{
  "crop_scale_min": 0.8,
  "vocab_size": 62,
  "encoder_padding_mode": "reflect",
  "decoder_mlp_ratio": 4,
  "decoder_inner_norm": false,
  "optimizer": "soap",
  "beta2": 0.999,
  "beta1": 0.9,
  "shampoo_beta": 0.999,
  "adamw_lr_other_params": 0.001,
  "grad_clip": 1.0,
  "steps": 4200,
  "warmup_steps": 80
}
Rows from block 12 of the image encoder of a small image captioner, named by matrix and row number. Rows with one number belong to one channel. Each number is 500 + 25 x the weight over its row's rms, rounded and kept within 0 to 999. All counts start at 0. Numbers have three digits each.
After each channel's rows are labels from the 100 images, of 14976, where the channel reaches its highest value: "peak at" is the part of the image that holds the peak. Only what is clearly more common there than usual is listed. The data: rendered scenes of toy objects such as cars, trees, mugs and chairs.
# convs0: expand pointwise conv (encoder.blocks.12.convs.0.weight, 480x120x1x1), inputs 0-119
# convs1: depthwise 5x5 conv (encoder.blocks.12.convs.1.weight, 480x1x5x5, trained with AdamW), a 5x5 kernel
# convs2: project pointwise conv (encoder.blocks.12.convs.2.weight, 120x480x1x1, transposed), outputs 0-119

convs0.178:522492455497487526529473517508505507486520480497502582492554539517505507503517516534483532513514485485508466529509498500475522535467504481510477492531503509518517458483487489501481509486480452485482536458495491495470437522508496489536537425504510472502485530501508501525578485455520491537508482498523497503480485487533486488489495503437508483475499493516489505
convs1.178:498495484496496493504513505495490521609518473482494514487491502488477501498
convs2.178:480495429510496506490491485476507472501504529515486495454513478519455491501530549507494508522564466504494490515528525456487480519485528550501475484510495484551502456472527507520492530462504492514463516504503504510481460503491484499489505540491512483497527525523514484502509533464522509485485463447517472525514509555534512474489475490428513484497506471476466531
peak at: middle right; centre

convs0.179:519518494510515501492502544453501479504499554506503498476450531532481522470530515547480483509485478500485504489490558549527512517481513441528495456479495512507501502504517482503523561511492461526519489535490537478489488512480492529458483491546514493449464479481473470528476471472499506487488548500464501508492519502516526488462500495517519500501538513436505493
convs1.179:504520480475479490472459488498479517527515503510515543523509526527567525500
convs2.179:478525521489493521508491500471511555444459516536504521485470505507457546518481458475486519458520496508519521486473540485507462492527512510500528481523550473530531487509471542499478498501477462475484494470508465485481504491468505526508533470513540511431497477504495461464500484514515512478482505444515538462487457495470527497464486531494501472508480485507496497
peak at: centre; middle right

convs0.162:526513496479483502445508494489494499524486474548514468487492524502554459502481476506507496538523466479508487483462462490505465500496518501504524436499505487507522477495501521466487493496510508517502504473457505512479438503476530519484497442509494507464475522530481499496525528454497554514478509493530489502475497509479497480535513543499489564504556485525478559
convs1.162:514511503481507508486487481514497449428467504517497451484509498523533518497
convs2.162:498510524486487474522495482501518441487537512498499524531482462535469527498508540514555503552467488537505507493514436479516528476503505515554476474465508465498518510510501502505494496501497476557503532524519454510509488515518523494512535519513520565492532508466462503511470463504532463528513513489474516462527527479492464519478468495508484494523502507462501528
peak at: top right; top centre

convs0.190:513538474512488497544470504513474485514498524493503488494507466462530521481520523550457471543467506495488496460518493507500520504511510539453495446463517546500450486504540513479505467493503507490451477514473460487506476500501502494519471505498505488530472493488450474496495478494535492522488455507468453523487488517532513500501495510564515477488487542496568490
convs1.190:511518566530521506479435453507516489509514494496518519482484498507505482488
convs2.190:487470491507520527533535558467498492526546481500479476483483518477500477481511489503501485520529481469481508469553514472475453466479477505504481508536492457503485520517504513523469503484471541447502524454464523523493514483526468505523487480494476492501486527506503485513490487475487465491490504461529500457542515450510508448454487525489483496498464464559516502
peak at: bottom centre; bottom left

convs0.118:502506476485496489526528546514527537544519493531479497526522524519473456528505469537529463530534497541498494520470461550517518521520532499475478489522497530518503498475460479484461513517535470512506502471502470462500501514494475484481463534457518503531499505455510522509519452533513508507508474471483482505510518497518511504465461471509483507463538571502503520
convs1.118:506496472501519506501483500519482533568523473498503554519490505508453481519
convs2.118:526451533504490500509526477490527498498523524468475491483495527499479546518488483489522499470542486513513498473512530554478479520505495557544470514543490509469548528516503488468491467498499529486497514449521485508455486509468512509506509490504502497518503538489499476553534517481530519532470528488487467500562508487496482521507538549523525497560492509515486539
peak at: middle right

convs0.402:489543505502494531518487499478538476512455474465489475513504541475529472495495483516516462480472527538498479489474528476458489498547504510498450506482469510486485476452532516505502487496496510532488539463497492456532536490472542483530478489530463508539499490473522504512529504509513472548488473522561502530517488466515482486512502520575531512478492509489504504
convs1.402:475507527526493503510454473495501524464506513495527476502488463484556507454
convs2.402:530537517505495520472530516476506479481456504518488517506495455496513492523492490502511466476505482539470499515524511473483478501518558489483449534472524498477512493478486517470480541486495494502491471443473541467507520519511521480510500514492487542457487485492531502505531484507516437517504551472453488525528550533499452509569503506510484505500510483546504508
peak at: top right

convs0.97:474481441443468510504492500507551488493500513530502523549524523521483484499532496485514464534518489505529556497535517506544540491519563494562498469493461507493504528491505483521495503510492547479506496477478522500496483469502448509489492528506504467447501489533508507531488528514484516507523478497470490518529517509473500446456506480449498485484507466495497503
convs1.97:501494503502533486533497465513508492515543509523467517510436519519465478528
convs2.97:522475488511488503477535504474529515464474484491467519472459509522543510499525509531517514470504464530473516455464541489514532475493515489566481494466500516508543486545519496487501500481489461547558489541480453474498514521473534475512503511461535491490494516511503496480473486489489494478538516476464522481468516491496521496526463546529535525524473505493522517
peak at: bottom centre

convs0.152:530532501533541467517501521513471499515502474538469472503504494487481497431497504491468500476532498523513524531499496501519490491525544448464509469522533494452490503448461475544498513475520455496532518482516496492465498482482488500453541506448527508477491463489500470465550490509467497525498539493492514514452493493489498495465528507496490505477507485474519546
convs1.152:488482495466487484472476488489497484549504466475515541528489484527552512471
convs2.152:526514456418462519488502505504478508516524459487493480467536486507491426482506507559550454488518473477516541468536491522501520497527499465488519500507504474500498471459519488523518514542496492507489467468473465498509503542520501486459496493506503504502488495502508481486591496528487501522496493519491495469500473512484456517503501493519539488472504483499485504
peak at: top right; top left

convs0.65:468546464459520550513477449483544531486507507535461499501475516493547505491526525501497447479520482474463483503525501492462484518490541483447485499490470489451489503516492475522522466485474473532481508491495478508486480476474531522512533471505438514543501515477504524476507455511468503507485475523487478522463481513506458533496487483499507503501488467509476535
convs1.65:498517483525472473476466462506466517548465488475448487506504505508504483477
convs2.65:512535537511511488494523470477434470480510487500512477538443516486503510486523495467507483448470542456485509466515452492483519485514482566504500486490455457502494502511471467499484498512506468467448522475503469495521470469505503461534509516519468528485513519489501508501513478500481506449496501494486439489503464513474455497512489511456472493474517509513506487
peak at: middle right; centre

convs0.338:499549497465504516489512490498481496510431496490452503459521532476466508488493460515480520518462504468530499479504540511510490471486526533463469536492485484500501532472468470490538504455505505496474503503492494477523520454507480487509489470471480508527514511517506438508456491450471503488516456535459520518495509479481486513492490519493502557557518456483509505
convs1.338:506531514519511494511542539461532499449492517500470465504529492508517489462
convs2.338:509491494486524506492521502508523492514499498534524492484505487528510510501462484465501478522517496513494553521527472517555514532508524519510495481464468520479503474540480446519504517482500516502505514533481514471500549514480402547500523532491519480512529545518536479503524499499483504485473519541471474447485524496507478502465477540436478493517519506490478507
peak at: bottom centre

convs0.315:495501489476475497515502423511480554504469479502483476477498506510525482466469482534493504496519495472459484483512459518527466483493466484476494516511494456452453476498482481467489494530512500487491458488461516453498444530499532480550554475485473502503503500486473491525504492490458485484492490497467502506513487534460495541515513499542463552493509495529504490
convs1.315:503480463484466517483475488528493490463486509485508491476501515500577531479
convs2.315:517500521527536477500501457484500510443534518489498481525488492533443481497470493475540526552512519467482502503543483504473518498486500522557467503520514505500560495497474492541487543479529527549466509503540473507569483501509495467513485487490510518533535524536509510506482491521497512478526481488477531491491507505468475518511447492482471490498513536488466520
peak at: top right; top left

convs0.420:548455479489504462474512535477524449473495547454494525468476489468500499503504505483511466492482493483497472505493503478480522484480547498491488466531499504509497542510486499497481519510517454514495461537501525474479504463530484477460517457474478511476509497505489486548516518516473478544492555515464492501516547497517482504474498506439511466544540523513462495
convs1.420:494549540463494484464490509498485483471482509460493481488485461540527486515
convs2.420:493526496489506527514497513525529451495503532498482477473514454490509474508472460470514534464551489446553535523510519515460497512496487507530522530509511522501481471531478499494489492468499516488523498478490505547444522484476507445503514491584470480502478473471514507461471482498512495488535515490491488477522514520459475517498502509526490490497436527518508521
peak at: middle right; middle left

convs0.330:509503480522499505517497531507502518482475440502514546454536529511538495515527490510461504473492511480497536514458524536456521476506518497543531498490498520504511484510512482473508469509484481523482435446521499539513503463481535455531507485499512485533480494468509505532509502529509500567512462508469528471471464485534521515506489523517505509530487515504465450
convs1.330:514482479508490483517517491489468532584525482492502518497477503476462516512
convs2.330:487510505529481520510487506496466498495516507525536478530498499483456495475498513479522513489554486508522512488482522515516459463461507527519455466473519460548505546482500505465515525531476495534492435504471541522544494502470516533467478520487508453487470508470550530508490537521526547486472504530481500486524470538494531505500498484508496536526508501465508465
peak at: middle right; middle left

convs0.174:437520530512478499513501503521493528523503481489496494474487451473477501510520530464455519541503488495493511485489499463497558491524525484514505501437543476483482531502503461520510449486478487521480494510494486566487501517487484494515464493466493502527550530517498596469476501504501503506529487534493500531507489496509547529506475526473506520500518493478497476
convs1.174:491469475481484485478450489500516499505501506489474540498449518533539531472
convs2.174:514489496509513488512546506498555516483575508499490528538501497490498481493493492515465504472486492518504482469493522464501508547474517470491520473476523472497497515461544496486528518484528479510495510527557504527504464503491481512511534499531509482446519508478513505538516508573513490502532506545540499486512447479483539497519518506549519484529513530460542512
peak at: top right

convs0.291:531495488483498502447469513489492488504542480537517548503530502524503469495501521482475488540526506504516505488497423469476519497471495448512553490539545470488499495508509504496465498541535532524494481481511477468501485487504493484480532492567497462502483520480457510485454463494495483494505462537528477494476488531478509489463512516483504539494492533487497454
convs1.291:486511499449495484526517489517506524479455525484520442457526483501492505477
convs2.291:494508517504520503507482455526493494502528496490513510493494495511521501513473557522493505513518513504533511489500502537457476528476491491489517516492466516507496464501537536508486503479501493453494477513487497480498471530518475460484509484498493427474505502480518512452488502524527518446507480522534475487550474533443481507524516466581509558471488511495548460
peak at: bottom centre

convs0.474:485479469492539491516560469548548538507477496481514530513510463554489488476508501481494492462547503515514542490485456483502518486511542504524501512501536484497533477492449447484466518504515467525523511465504543506563501461507492533489514497511542503485466539509521503535508493510478497486503517494533452496529472526499475504493504473526520504509460510491500513
convs1.474:490520564490476501477517465488491479487486507492505547514498487494561481480
convs2.474:432499488507508516518487535479485474511495510516503505494540486465456509517499461474495539473473489498404493482446476504490448474520485517500459518484482458488475461488502490517487452516521500488495522491506453507474522505488498478512455490504480473499524501502534519498495503471540515487446509531500549455493527510516500523491491502470478531527526511485491513
peak at: middle right

convs0.169:486531557471473529540497514478476494510430472506500482514500489489470468462487503517481504486483466527458498534487465533502481469451488495483521551501517498517456501472484551485483470486475503502457469544522516526524502500525492507498490512551538524506516479499492523506512504513501494501551471477504501517480459484503517479500449487539477511479505543502465534
convs1.169:535464486481486527480487486465550486505477471521497513464474535493484469480
convs2.169:511486507529490507480549516483511489519507482494506519494467476515476555510502502506487494438472493460566537514529518492484493487470523491470448499521464473464465513575471483488484532498467513501504471465538504521481497532534499499501502469486480463526526499508494537473470477506503472507513478514547471493528495513479485531504536481463486472503551502491493523
peak at: middle right; centre

convs0.150:519502471518525479482532532476485508527556513545502479466498535508506499487498472499444507531481516488487482519513481482459490517543499484483515516498498512486518468464498529500481498525509515499520472534457490515517501449481483466471563493540508516514527455546517481489509508513470477529545480528546529530478497540463508515477488478512478461506464472545505491
convs1.150:491523493463506475513498474492478474496480485509461515427500522475515478465
convs2.150:496509494443477552530470513504500547527542491538503436491512483543488532498512485506529462516527466480511466492498485473497481471471454532462453494519515532496516529534477497498507515495492426466444498471483511494500499445531483511475545505515485544495529512493481488494485502511473509502535532497475474498484489495508505500482527505504459488514503481487509485
peak at: top right; middle right

convs0.424:539541534517495470472476459513555486561528514512515475496463486460486539492514538513490513516517520538512481460524476490515511501500503485534502486498548474505492513506487506493464494534491510473488503534494505499538552483514517499473506519496507483483506481555470502499446527527486492500513506477524457495449556547503510540463533499508535518501520497515525520
convs1.424:500523507487451492540492515490483473445452526497482513460525505520496484503
convs2.424:512474551487542491524507507511495451526493490476548456500523504505489456524532503455542494499500547489480532463539522516503507517486477485514465528443518559522491440519500525512510514483521486497468520477490525465515501471549466514506485544530519480502515502533499484502505516502493529539491499507487485538454535474466540498512490526505492484514493508526498521
peak at: bottom centre; bottom right

convs0.469:518498514509474499497505491499507488513493532481461480498524486491520486511528524518472489509507504501561452484504459492505504472506500460495500488475484506438482491467455464477537548529517494545466514479497472481454452501508509469498545492461514481504475517536503517502513509464487459503505509512519519546506524517504505458447539451487479509525533514442498531
convs1.469:486498521492505497486468512507497484409505504524498440492520509502496508486
convs2.469:466490500516506499491470492493557494545471466530521512458553445492493528481487507557533476527488541497488477491494494524477491505485457497510477483543472475522446491523482488488473514499483494469469492487513507446549489465489530481523553520530504548505538493504504477507490485527522498503538501456533496502532492501498538522516489473485473522511513476533507513
peak at: centre